{
  "model": "masked image model",
  "dataset": "dead-leaves pictures: piles of overlapping shapes",
  "train_examples": 36250,
  "image_size": 32,
  "crop_scale_min": 1,
  "horizontal_flip": true,
  "translate": 0.12,
  "rotation_deg": 5,
  "method": "mae",
  "mask_ratio": 0.75,
  "loss": "mse",
  "encoder_arch": "vit",
  "encoder_norm": "layernorm",
  "encoder_norm_position": "pre",
  "encoder_activation": "silu",
  "encoder_mlp_ratio": 2,
  "encoder_head_dim": 64,
  "encoder_fused_qkv": true,
  "encoder_bias": "all",
  "encoder_qk_norm": true,
  "encoder_layer_scale_init": 1.0,
  "encoder_parallel_block": false,
  "encoder_inner_norm": false,
  "encoder_patch_size": [4, 4],
  "encoder_layers": 10,
  "encoder_width": 320,
  "encoder_positions": "learned",
  "decoder_width": 192,
  "norm_pix_loss": true,
  "decoder_layers": 2,
  "init": "trunc_normal_002",
  "residual_init": "zero_last",
  "optimizer": "soap",
  "beta2": 0.999,
  "learning_rate": 0.0021,
  "beta1": 0.95,
  "shampoo_beta": 0.95,
  "eps": 1e-08,
  "precondition_frequency": 16,
  "max_precond_dim": 1024,
  "one_sided": true,
  "adamw_lr_other_params": 0.0019,
  "max_steps": 6000,
  "batch_size": 128,
  "epochs": 21.2,
  "lr_schedule": "cosine",
  "final_lr_fraction": 0.05,
  "warmup_steps": 180,
  "weight_decay": 0.3,
  "adamw_weight_decay_other_params": 0.05
}
Rows from block 9 of the encoder of a small masked image model, named by matrix and row number. Rows with one number belong to one neuron. Each number is 500 + 50 x the weight over its row's rms, rounded and kept within 0 to 999. All counts start at 0. Numbers have three digits each. After the name is the row's rms in percent of the matrix's.
After each neuron's rows are labels from the 100 images, of 14976, where the neuron reaches its highest value: "top examples" is what is common among them. Only what is clearly more common there than usual is listed. The data: dead-leaves pictures: piles of overlapping shapes. In brackets: how many of the 100.
# fc1: MLP up (encoder.blocks.9.mlp.fc1.weight, 640x320), inputs 214-319
# fc2: MLP down (encoder.blocks.9.mlp.fc2.weight, 320x640, transposed), outputs 214-319

fc1.525 045:484502458520476579563595491529531415539535476566522463564458464517431544550439541543490639441521506432539483536440536525499477488497462463397445525449509541485472474513524453514545546513402480499481549429478481497511446523472482548576439587443567447529589550579535500510556591448566522544527543516427510558559509466494
fc2.525 071:565528475533512518499518528499488526405582480515447581435536460541622508472581517518506462458481522480475412420449405373539518461424448521537398516487507521498509522490456456481487517434572488384379493542496541520532492536630555449503436515503528542503491500502483495503472438542389552453494483486526487493505539448472
top examples: frame (33)

fc1.274 073:499456537548499488550579608453525505429412423445497522571584481601450516450449465456439430562500595454446406446535506424543499426549559519517480391488505475504492482507478553493437496496504461522482506393509525429506585482473499503475563448539411489477442531469467572498600441558578518392566450502435453575426531513453
fc2.274 068:423529506528491401503549481498466503528555504518566532491464542420539494532478449573527547500539392419537593551505441554468535529503427480615525542521494504524515422476475452469501558518520497595529448595513516568453531534501505488440482445491491476538605446507525497563495589526521411538444543438621403470486551538487
top examples: vivid (38)

fc1.132 038:513570422503504459528475500540503604562464526534474552541499452396488541363331455501471585470535534537465590475448461437535478427475473550452557451551565482525514528614466462491540443531553530499579488500485484487393480481427506514540473435472469479489490538497480464525527425560517438531545458489488434431491512429464
fc2.132 066:463470498555475496382479469542537441475463460491502531460457527554583549583576488523565440479439476495528488501507498539497553480563492503486486518458450559500464465417542550519431519536463434527483534475578510611464428488561520436479441451473412531471456444512590642542548548403555581484532473479416513509434533542591
top examples: cool (43)

fc1.320 154:553486521523473597536434472493525545535478492589483469463480447529550474483462470493528663380516521500504564467481509463493514473467371529373495501518521535458481531599497493510523524369489543466483539461516524556474444491521507506525336495511516555527479475520515485551464487498573484524525432538509473487563535516496
fc2.320 080:413501512492512463485525504492506473506558486492519498483463545505475528486522517458494494465505461512532457520499488532461476468546478528466517526497579479528469486455493511496428497487479487501503506523515525520497499496507480459499489526516506496498507473499508533516485502483524507475520518464502514499463528523520
top examples: large pieces (77); pastel (44); vivid (36)

fc1.508 065:389509535492512447477546455527439421460468509429511547455447510529498523560529494531460455574512477508465451495566537519470544437557548409689435535463458456530530489487460498481493549520495437542472439564413485480573520481495478522420612515473440472481524464486454459460496546409492559501507528441487497525468513501474
fc2.508 069:641526480423466553543458586494550530595444510542499452530578481499469492447514536522480546561579523465517534478485518426462458520468499448468490463508521497464519521540467507489591511509462498486473489453508531449482551504511516567487540527600541531501543541516493455485493479523457457590427495551576487513532413502486
top examples: small pieces (61); frame (32)

fc1.476 345:497504481473505429469577530537491474474480487421498571500518547513479499516499549484519338621519505486430403543535531485513495524553617482627505488473479478508518505456484501500494486651519456524536461504488506423529522496465471493484685515544496434496516548475484500450530521562445505500421520478513530491431400474451
fc2.476 201:496514496521467486483503506486453482506490530498482478520500460487521521477506425536472530508492452475525547481473461504481517524479516474575541494503461518497488505468526503473539488484521512524505541500505474516484529496518518534489517460494479493507481483518517513531544482461522496519538506493471482513498511498542
top examples: warm (37)

fc1.210 136:491520527485513430469590511543512474478491506408484581485521556523479505497496544489502337601507497504453456533548509462527513494543620449653500504484520482530540509456486487520518495612521482504509459509496496417541529526483488514451666513541495458481511571473482470478541505527456485492411548467520555485438439472434
fc2.210 121:490496493530471469473495498494461468517501515515489504522492474513533531492520449532486535533498463474535554496474467536502511516495500490594541513483448526471467491451509526462522479497506488534492546479533484547457535494492529548502497450472477498507483462536507524520547512438543510505553478478442507534488534510577
top examples: dark (38); warm (32)

fc1.51 278:491515487459504421473583542540489478480499496395491590491502535504478489495496544468513334604514484482432408550552542472500497515553618488632491491479497465493518530457489484504516495656526451526520463485492504404532514494482485495487680509559524429489529563467491488455528511555438500513411536486518544480423406485458
fc2.51 201:494507493546461496466507484501473471517484528522482479518504479510524538493522421545480535499489460480514547459461462521503525533485503473582554487501456531494486490469523510485500494462521520519499543482514480524478530508512501528479499455470445513504455460525506525515561489444524510501545465489463480529492521488548
top examples: earthy (50)

fc1.495 079:469587489458494429482595496506558516520482563403515539449507480515405471533502506537509399629454464521489488525510494479502558523499523490706512504543533461504537511506432493463469436604535413506477528565442489453568525522470459477448612501473403495496563477416523495504543528423518498463431566426506555518413446596483
fc2.495 068:446463438524536514490512522528534464519501537510464514548497476520543542487492520527506554493517510475504517539529527500605488492518512478360450495465511513509475441484502493538546520441475443446475506392508457540469469473579484519536475533513473506467514521506500532456521459541516558503517388566460477511551477419506
top examples: frame (25)

fc1.27 072:410553413445500407510417507517502524548568527488405522487586461539504489580399558526566509483546529596421483494560492438560598529542457475553524509515446492433542506560571544461420451549466562464411503538541472479548414596506500471403448497458411517591509469504476514492505557382548535440468646428534583541433539586496
fc2.27 086:524455394445589590551499464471455462480474520531481503574511472466549495470565476527483497509517537461579568457487539486412503456449598476453462507484567456540539501479445515503531488505465448495530509443398485560485503511595484543517572456571536486401559526516535479495559411444530496569563409533455545384655436510458
top examples: shaded (84); pastel (40); earthy (37)

fc1.502 052:548527495448447459531470537645531577559531499592599489478505432473513438534494452518571469510464473523455520545525530529522429481544448547467518459482455598454524519511553540564495473535456537506452459492542536525424455519453522529518456467606604567553543480492550493481447542523399432528489542469466541424558464544388
fc2.502 055:426425535534560493391465465455462432509431473475405487495446505479523581449541498534460380394476465593464470443574537488461491547549570471504572519493500462519506574536523510508386549565594440511493548534517498437471510501481523529496615460420454460537368557496483590524559549422479531498471433558553563474441545554550
top examples: large pieces (65); pastel (34)

fc1.23 054:553515542446592440489404340484471551532540604583595565451429585420559589524554493517499529461526503433542488555462551508401498459490521498488497549536502439445504550525493488492526529412490448536478553534457513588517528487509491514534491472563559501456476495553593428505465527480380469559547496461467492438513430509500
fc2.23 088:542530508512391626488487574574525525574483522474468437510521461558436506516498513504511463469524482610489416394514487564448438482516481494449444485545560511520546525535542474544512528482546528446495452507516506390523518526450459555455503534511539470515450566490460441430481466441518478546409590576569474519443384480483
top examples: shaded (80); pastel (42)

fc1.129 072:532497489510532481413585536587495484552495433472528576490448484457544535452445514555513440530538525460496462490485524441473500488628454422593550498433624442520491569511477472514507450568583577506527469465498532341466516444489498517457628518498582556480524567486419481457539488529454431493446445511602538530454533584452
fc2.129 139:432495533572443526486496488499467493483510544483547509516515494523508500528534494497518557504443424547512534488418427572512530481493511536476535539510497505520485397432583566479499433445411452516491511504494475621514563539509501493526431458491473556517387384543533495505532498393598529473570557418376523473551524434545
top examples: mixed sizes (62); dark (32)

fc1.20 044:538512406553429475498574488546503502491412544337556544592412445379490457501430479452482575428562484496435497427449517445504537477486550471500483426446644357564506508563471484454513415596484515502473566468507514425449542536438501534454535479440449455498516526527482532500598518530529533456486496511488499503469581526508
fc2.20 068:432548506517527457591534489466469566414585493520537563481582532527586534499542504517555515647428536476538472498452523463511519450518469512441488537474470547478442459430499555497507505387466430420496525451555504593548479446597495452543445500491464511452471445527527472503480454450584550494566461424421425530574510462527
top examples: cool (33)

fc1.209 128:566502517537464539521407500500544551555501522564442472454470453516551497442431472512489615372503483478475571493491469507457501478506434520470516457521609527449487582546487490528583525407534531467435534442511534558447434488533504547606391484509496500561495474500510482539420484515527481527562449477473483497496573536525
fc2.209 103:472516469496491503493486502539576480503504501516509493480468515518476526492495500450504568512497498484495462520472526484457503434505447523431504522500550537516486488474498490515407500410475507479527520517525493519525480495548484404478461511553482521492517461504516513542494478493506555477467478477541486532503464520497
top examples: large pieces (89); pastel (46)

fc1.38 088:485528539524519500564589638601587593515490415467510600488607527475428533480402483538547457523526535483482502529515541484551466506496515550438502366543489563427500432458496535521497468542478523434512489467462539381459482516521433519479583438528471493496510597440511503489510500615573480450508423570509485474491493509450
fc2.38 099:428427501623505454438523459487435436470542563512548526521438507493553541552569493525513471442492422476505536521496464509545539543583490483518536537445518505500500463553510491490465509572485385575514511484564463592470441485470504455549471442454461496416498441545520562508550547485546427472547489407496474474448575499479
top examples: cool (37)

fc1.598 074:477504448471495420487473502507443464457531511547437479459467367550544562560518575522610486549513450490481520456555529474464538537548522500592458510456418485491569608508566494550406492500500587467479492492580495433578464528536495513457530531509555528588546460428497482536454527385439539519437599464584583516480533594476
fc2.598 081:588492529495530565562480459505536500542475480509528465588501533486427405417523454462347552413435529519462545403458487538528565475478542480521509493462567445519516459551519532531481443467553553553588484503382479435499600524501552590507539575534515523474418531576476508435598448531501477508567413595541557441532431489435
top examples: earthy (33)

fc1.131 094:527550526464549426453598559567485438446497483400507556501520526527452481510488513533485381649518467496498499484535513485576549520560624464667505507458502498517511496458518497464511507615498474495516496526460494421535537508480482496465654495518505509436533559465456448456553515499450489452415534454521536525411449523444
fc2.131 092:453434555549492492476511477497470498558455551541461492524518491528517526509534487528502444457490497507485544502516489524481457537531501503549518520537499517490492468466474522493476528523539492539449511440539508505480501503468509598494520476426504494528446462524477520461524548509529465522531483542448512519575559468548
top examples: pastel (34)

fc1.591 105:559521492521477542552428520500513542520513524568511477478493395520533523457466474480494681385522514487529563448496454483490525493470385532397504485546547529482495537580536517502541505367474560449501522477475468524456443489516514513539347459516547547504485468534539472547501451495565507494559464482499447480534528513529
fc2.591 083:455487522515507531481528468545561494519529503533516514465485562523499490518501522491547493465480513497514463513509542490495500449542460539465501534464532511497482467489451495508413538484512467491475513494535520531483461495492444429504489537466460499480522472470482560528489522499525512492494492508488521501477516528499
top examples: large pieces (77); pastel (43); vivid (37)

fc1.237 053:535571499480519553508594487544427525552534511594524497365535568563482450625526510541501447561473446431511501561461536520423495458489467457532462570475466514511491489453505504512526570429475441535469532467512546562458485480535589448567510426559465586453476524449504492588488500530448540537533522464386503426528491561483
fc2.237 072:511439533534510560512452533510569509547437537507468469528487537522410491512506508481490469439528535565469441397505519534533472549495483514634450489569482496516527532600415453508472515528571522487496393479526546340528517507480446655495486606470511517566507564470493526429448495546446416468395471602565545546467483489441
top examples: pastel (48)

fc1.123 095:565518487506480547534422506503524566506523490556486465471474423487528498471423474514478649412505511477554554482460498407450483472474371524362504506521535498507479565559521516495555530410509481462460535466489490488475431470532450498550370488509555512520512485485481463558440445538566465487486453510499428470512552526487
fc2.123 077:409466499562504484439542476526500455534510499502525507494506528522507512539549489463489488354483482521478474499472480573496534489523465530528542499479589506509498432475498511521377476500507505530513489495518532573466483515500495482456452519486451529476449431519554586537532524450530547482583514499456551503449556507558
top examples: mixed sizes (65)

fc1.387 062:423512473523422459576497629630439544568556429516454574533515464492472440565397519461599509507565541517449478443469555535516515451540534514553528442468528417495530496535549581558479490546503482445453473471532517535462380546506553454421530437562544639522501495466491561517423533591493475369431529524514545474509565526435
fc2.387 060:510460524497574516444462467386505545516377506517534446502445597452504507493550438574441445417488453477534539491524524455432500599578531433483534481554449473450460593551465510482402558561496445575572561513550510460458549471499513541535553454475493421435543544455519497539607546485550488640510354492592515466470537568514
top examples: grey (33)

fc1.173 063:539564558491543446542582569560576539554493476492536547441509621385523519519455459521546473613415497478557531574442546489464461469490561594465456477532460533521483471514454554564505496559493485425502574510537556581541499465434423487491562469557487473424576575499572516517484519544428504557431328543547506421584481483524
fc2.173 052:355440462526524466459504551511478418492513513519505485539411495550481601465514466513430544438478490562467466498555381536468520534564462515347520570486514468556548592536554538536489471485574504551509501533556462451512479496527535500448515494530563529510495545521515530441503541564591409448582582488526415483368496454393
top examples: cool (35)

fc1.249 052:511526493562547585465441368460485457542487586594512450499432418539577565514601625490490538473377477500559532459497410484431557483417506519555437494471460502523463502546458530480463488457578484536532562544498416585583535557575445521451416495428512494519582515461531497544463419411543441572462563560516546551535469507623
fc2.249 042:563566463444466517539509557482507603491552449448563451558597593446463454506391497525420582543528568486444424459513582510620545468471476428449457505421523464492547347491532446500540429542446644447495424447421512457469596509550530515485424629637485460497560517502497447501478480540481547425580562629469549478528453520455
top examples: frame (29)

fc1.482 069:492546500554494486474602526574430421485455515411506566525506475533464467533542475507535390652486453524529489482530491530519565521511651480686515547490544450540488499440498518493460484628533487516502498571482451450547511529462503519444618570491490518459486564505462494419581565466445521489466460471496537519503453498514
fc2.482 072:499503584457521515517526498458526534504489527529486515508525553516502470448528530511493485500479539478476497512563503460530451506553482510516452516511392513462482501511436489473534582485490505492442507391490533439525496452492481573494549502468509493491540508501486492484418539582495426510447545549491495559572560490501
top examples: shaded (80); pastel (67); small pieces (65)

fc1.340 064:521552560493539514511497450504511480537594586539424507410511591576542550556623548532522446547495508498562530537470479556511517489463551545578528465554516498438562477441454511447466559404424495547537513557489535560573532554477508483529504515584408572414392452485652527525430463467413511532481521463459527535516508569551
fc2.340 094:522524462547528537524461519467499518476442573510522485498495462483407429449344536459520577553520504554515438503542430450476425578477496510437493528561566422538547493540481453545542455495564506457482400518421484452512551498528436457484496540508573475558596599436448377392473453637528412490430540509511495460495295446444
top examples: shaded (78); pastel (47)

fc1.461 051:434553508442505421561531456537468504533498561425549558434559521497438458559576469477517427607503505517504532542486517545498544514496570539639492498518477479453496493460504509537472519490468446464518490573474430498549493545488481476455534438503339560408485458498515448478423562488506542448483574472498464489460476528466
fc2.461 089:584485453477519567522466593484557517523455496483440468530509527495498531535525532548515498523574506487515485545571476421450480514556476412406437471518481463538515557556424504494566570567486469510496456422520558466495438438490475560476592551587602400540580591471493514482504456555479461606402458539493507512536437501488
top examples: frame (30)

fc1.225 073:504550506510517459470492431462513418482521510464470435481461435473485474549482545582489561538458470444542566464457506469491549602485485487479459533465508498548489544492555483482483426557444487519523523612488517453578588461520460578471553540385553453517542507516497517488620537429482613563512494420593547641528506615591
fc2.225 142:494487480543513534513539510513484496457526542530530570503526426541489480441516524441474499481457553522485459492466456526541533410431496579474436538451561490545527396552554493517530426420541575399513490423459484533559484487525515448551415578478498607431427508568479484499418496550519470380549583544467493441525475396387
top examples: vivid (60)

fc1.260 040:482555511552564512482467498442385508508594634510448494427463640492603470490551438482487504587463555524515523459497496453498640506491565485544466569438472465576492536479514575512490531459508469464512478524641553558544536573553441473370514499518479530505468521601428532508466517446425481519514473495526575505428617534505
fc2.260 068:512514490442496483524501485505473491515377492496529474539523450454464483465455563406439498560506498529524437465542413486439481526509543575464504477571577489467561557505508524489490465497542643531564478507466514459495541474450549526447544508578571545486551547471545437485476568480529385559509596557530494470547379547512
top examples: pastel (53)

fc1.455 062:499511595461441465554504490504513497544528601537514551513559539590472480493572461443555457494436459472461499533615529622561432463490544513488545412569437591462450455498589514519468486512500459475496526463459474502493417545443543562502460484544538531498452516534606492495455452501490551516510489510526457387520393426388
fc2.455 068:481439465562607491396454513488499513469435415489426485474430492441521507456478496520494429467548500515484513473620507378508502573529532515527525500485464496466495590482441439537481595616545463533478545580548553445466491516459515450514639511518442450587544541431419577464442535524423473521476481469597525535437592596585
top examples: shaded (78); warm (48)

fc1.199 072:451561499513523539486581276529475480596498637476534494453491546469579455535551518450416488560379443401475551497468449518482542486519499462593424554496501475579495557464510435466547468497582485583531556535477446570549553477520505503427542503507434454449546508485528469473530507432357557508533525418480424575483473509487
fc2.199 068:602524505431496527535477573464513530454449494485480456435569479568399486418495452496498527549560598553498438482536456456540484518420513502451438490584546481533513407479448494487559531452479567377420425536476568421500496542499484586543496542499461561523443538387448438472404526575532440479386565600442490536588437411478
top examples: small pieces (69)

fc1.202 050:508541479501448499549571551534559476522568466488537514576513411503521490540483549540551526461528493468448490509608497510574513517452476521493485430479521520455493459500526534447498462504501454478473540423462468445474569524610588540553504498470438456420588551426577480522433461584583508470453536525473473531452499494497
fc2.202 040:597484493595565481516501458462415554446524549533549478434578624468461515425492512537544518433521509438489525515460519416603549483517465466569434460424537481517459423441401476479546543547466428476482487521487472530499425543522469480500498531555419499481526485475464494537527466592484504375469475493543557488567597571415
top examples: warm (36); frame (26)

fc1.100 056:447539508436544395602506522576575566553428526505545541506568532549517491471428439545453463567429559461523531539525512449554501500523566557375556396552421524421432414579515537503462485544485495465519457565471525501478388477471415548440525535508431516482545467413449498501500461485587482531580490538516492468549446566544
fc2.100 070:378425438503584462440521550494421434516587493469437531495393539436564543547555482572465453442512532538499537528519497518494525589509592463593550554439467513580619488538506523510458525556504470591540521461517509500483513481533497454524421491491460510420466582559509553510566533455458424533581537485464531483523523418415
top examples: shaded (76)

fc1.637 033:504591392515478517542489487471525543484454510527442493506527486509481558508449504516466581549525503512639554528371516453527497529510455568389489507522499468475433509526512494508534449473458480477512530526513501500507468500499480513542454567462484472471496483444517521574539481565475505468495540536487447475570538572525
fc2.637 054:464478525546503514496571465516473461545545559472552563502468523490485438516517501433473493262433523508403512495491437542570532505452509481524517492467579510501521452518481506553447462488514499491520443455461505518471469525510469478486401516473495553475460472540506561506503522522556482448524500473415536495488542449448
top examples: vivid (50)

fc1.533 093:503502499513485549533416467498519549539479530584445471510495412536526508442462469484507672378524485509516566484443483541501507512449402534390543481551516562478475507571516474505484479365482600472487522513471479535451453510490493532546332470482455537555474407521542483530462509503556522472592435494504450491543538543521
fc2.533 107:499514476476515515526515525515543486490542483516540506479491543470485512511491551486516484507512508481520444529534528441492480430520471524407459515455578506506497502506485486502497518476481422474496503506507510536493459479520488393529514531535535490472557529482497521525475458514510524506463528504523496476482450508469
top examples: grey (36)

fc1.103 054:508560520397525431520519414470499486513486580418518506401499518542550504569538497493489481539453473472461471483544517570447584538539486494622462537587502496487554571443437491498454534494483463497469489542424447580615538464509542399427520428534415476453478409451553439524490527503533527507500592384466510546435447518478
fc2.103 081:521503441484472536569473571512575512550525516505475404541553486471418511504492441561520591549582482499522517527510531407524470476459469467409468464485504460510503536604479489513628488469484489501522473473525500426496542490529432564472559535541515444551587570459471456459453420535491451548388428552571432508505451503446
top examples: small pieces (67); frame (34); dark (31)

fc1.203 219:569490511480472545539422522510555548498541490561474483465498440496539467429462496490545617379520525485493555501488477422476502483457398513363455506538538509504492573582497494523598537400521503451489506417515499525485397466526506509571379492537572504536505507509476469569476443548557477522455493553490440454484539485499
fc2.203 191:417491509536485479429522455509469447512492494495513470498470547528523547525533465493469496445468468527498510457475484612497539497532476535570568503501497464522489445418516528515373461502515558545517521518526501531478545540481500503456455485467413511478422403516545569531540564414523522477592472473458557527436575519570
top examples: mixed sizes (61)

fc1.73 128:463470479580528472465574446483455446471463548458562521471460506483527495597570505477465383590454429509458462495493545565439541571551602491661498483427490435473504483435512474482462535582525440506471498580472512540575606552503514483449647546530425503445494524477517532443515540422434536510501545463501544520536444513519
fc2.73 141:577555530416472542602505553482554550530507488497499482515546495501434463432465502475470578564535548468505474502537495409494460489471505457447445463544533531499525585560461477498582517443471532473516480491464496389523500464506487547507517521541567483523558561471464398503446469600466456541398506535550452554544449476432
top examples: vivid (54)

fc1.471 085:448512519496526471497535406537451456468473584453548529446416525490568502546567515467407458536446465445434446502491504555420537504568564459672468499468485417492508540493496444492505545535506461559488508501458485521580565504522494499419619483541434484448501439454526471465509468444433513541511635456497490572506469484470
fc2.471 105:606550493444460536560466556475571537557465491496504410526554509496421469468463481512510588594591539487513483471500529407478488536434504438464452444544510512519532543512472502493551512431475541454504454539451507397529550517481516546489513533527532502562538569460453414496481471541467497561393449534560453530533425490471
top examples: small pieces (74); frame (29)

fc1.35 152:490533482479506416445551546523521449481486507376483568459506524524454520532500542478463356633507480481496439524537541489525506523573623461696502505473491484511512521418488498481476461646492475569523462528501508416541531488500479512456666505529495465439509576474444475474543526537444494496425546445514522533436422517478
fc2.35 099:501484528551497515531522487511466503518498582567518486561528519504502493476503435554517540483499495514477549498458463500509519546456497477536526493491448485489506439486486494492546520453534491464461529457498477511487532501505493554491481472438484522529501467503485491492542480504556469489496474525434479517540506450485
top examples: dark (45)

fc1.498 036:476488476501487424558521553603596560517475480446536477531576498488455447525543527529481525450564570403464494506542450442525447450536529570443491430573476451457520466484513496533430380489524501445485557480483522419497437487464426406459485464548473482480496545493409476476553527556562376499502548652399493523576547474476
fc2.498 053:425507474554471529400505469469458478493594518563468572364514526513614589488462476577457497579489481530503501492412543570471535548500519481571591546442469511510501515423536504466487460572454505522499445512487502553487551510562519525553429479469448504514449445550553527514560448292543616472651464392528506499413548485534
top examples: dark (39)

fc1.329 173:578505505518463573551441508504526555519505492549499503477489435493522480444454469481515636391517520511510565476473464441496524480471404534386484502537589486506494568598521479516565503391524519482504532451478491496467379491519520517547351470533553513526488491505510482572501453518556487548491450523511432454503541525492
fc2.329 126:402478503545513489429533473521499457511523504500507482471488548521514534527541503482507474475470484512503481485524508582488519470559459559517532505481505494523477434440482522521380501502496520513490519483540510564487500502481483468473469518450432515472454441518528602518500557457527520460574499475449557520449547522563
top examples: mixed sizes (63); vivid (36)

fc1.568 071:463541541465507412488597516529477473449507512446548565479525510557481481507517546530507404601506522490470450507553505507486550532585583438690489553499450466517529503457478475512486503576487421521478492519454495473579571515503513518441638493542450505476493498457488511466539518471463491511468547442485533563481486526451
fc2.568 074:530460470464479535523492543510548476597465512494444415535514519516494513503523446528442500581566473451487527470497510490492463506474489457508472455533480500475519545554445493495540561517509542506465493455521513419523546471482489579449521495531529458539542505518480459455508510502463460546449441562581458524542508498501
top examples: small pieces (64); earthy (38); frame (29)

fc1.297 063:610527457515514576469492537581642530559482464500465438589524460435507526445419533494580500506506442542504562506503467438574502511488469532448554447511570588542487494495489498503534473511516578445551528497562502423459473522472527514509446464498598536570495550480467532437553482550522447475435444513555547447550501471488
fc2.297 138:377465549577501419449534448441391477432532506531504544464496512521529515461506471494490455500424494520523486505507473593527511490545525552507541558448476469490452443456532510483417477532522483503480521491502508585459502505492504478542473448434442502449452435538548537561494548468576514444602549480410534476469600505552
top examples: vivid (74)

fc1.204 042:485449510535485559482531521516502488467520512414545475543461514502518412480486525451532417479553555429443437472501501456511579509622593432647435475445536448461518557478501429515423551519529500484424470496529531408541583557490477451387583542567535558459537515453436506469500541520424399477464491543443584517467473469472
fc2.204 055:451547500425470486524501488462467518482514411554504488435546521538521574493490449566487547719506469458546495412476464585406429510488511482533537500620414543509473528457461550488544510394529520463494541517522468491512590432499540555536476442431513451586441522567532423448546469452536525544492429447548488529507531530591
top examples: grey (33)

fc1.214 123:441501525469502426453565485512471465500492539434496577487444523483495491525502498489505405566478500501450433516546496502486520519557571461706497507442529462495547517445499465490467480608531475545475453517453492451545580498485502512434666518512464462494502529436502450458507520479474472464467558455530566553428449519452
fc2.214 096:567542458503479519520458530501539478537494502479500449524526457521519540488513466551479550591555463470540540510474536442472486502468510456447510477527485534492479550500506517475535521475445445480492527514506460505502538501528495508486509475572502492515497487519476482473508455438489558584467436466508448535561462483545
top examples: frame (25)

fc1.416 089:558548469495525485510467412419503469491497537542499499451503490486483508556546578507459582548485406434549534497450538580453537564517533536500485477559481511553480509453463469476464502452385421523541525634480528570552507458502499525510464503467359464406429439487575501562489488469484591545550548403481441494541470522573
fc2.416 174:494513471467518562622520529469552554498493532463495507510550544502437453493457460453456463497473574543458447531557488394545449450379471460445409510471531484496547444632449467517558528464551578460474441414471533425524472499511462516515476607560575540446610603474437458484380517644537418470388541592527468522513411478377
top examples: cool (40); pastel (35)

fc1.80 049:580537488436522512453375458448429546553519603460430521419509572548523464529621506457544519474479396514520548557462545614501448544428523504498472568600434483497500498435496465512485571380455495524517488563490460514469518515397537495509464461535521420549496489537572482539372499552428517567413495471439470465522482418541
fc2.80 083:545461550442482539545500526471549515522445473454552404544494513476446494504421485487506439577507525549481436498539544425434466543561523542450546460516506445453505604534488516520565491597562501462528532454518563462507543479464463534462593497503494467452468549374495473427503490554484540485459517547530463512418388577466
top examples: small pieces (62); vivid (50)

fc1.613 115:593519521515485570549441533526531560506542487555518483460537439505518480460467493501501641418515529505523569498454459438504514514472391531346482502528518523521498553578521495536571505387494531464514531470512498513477401476522486508539342477495551555516506495526458493579491441547590482501483457544521403478539545500482
fc2.613 092:376453495528488476430536455522494468522497502498506498471467546521526509535549479477511480423464471524509492476506504579483504480534485541535570522489526480519480445445482524496381486539496490547503489506536519553463504506458467478485496516470440494463442447506533598521520556434545509491583510463427553496443566528567
top examples: vivid (53)

fc1.406 057:540532523505558482466435365447609468460474536488615512547415464412459616457511531488381531471519446465648534547470512479415385481453522476407536519551493500507445524513505482439519470458507451519599545501471527553496570495501495603549466507455561433423500527572502453517446472595488448545532534430543409429510484466534
fc2.406 079:534500492548465493515494548576523550522546467414529469451538552462496420564417483509534589448495529588451507482527526545576509491472441501565461546387491521494514444437515446555535528496534486465430420551493469472521515534486477462493499524509447484618439518502507480526429418522568530472459496611508499532478430459459
top examples: cool (33)

fc1.59 177:552519513492465555535442512496562582514529481568479488476479429521535466413457487500538639374521530518469564495489474448479505496469374520364471517545534507503500559575486491514566537385525517478488509432501510508492391496531488527562362497522558504558509504513500469589472460536566497524472470544498434487495564532493
fc2.59 129:419475483552494476440523477520468426497526512486515488463485541515524550543538491478486490469486462516525491486479492590495524478523471540529561504471533486522482447432514526503399460511506512499506525504545497578468520535483509474461467483500438503448430407518541582515530517411539531481590481466452546495448542513566
top examples: mixed sizes (64)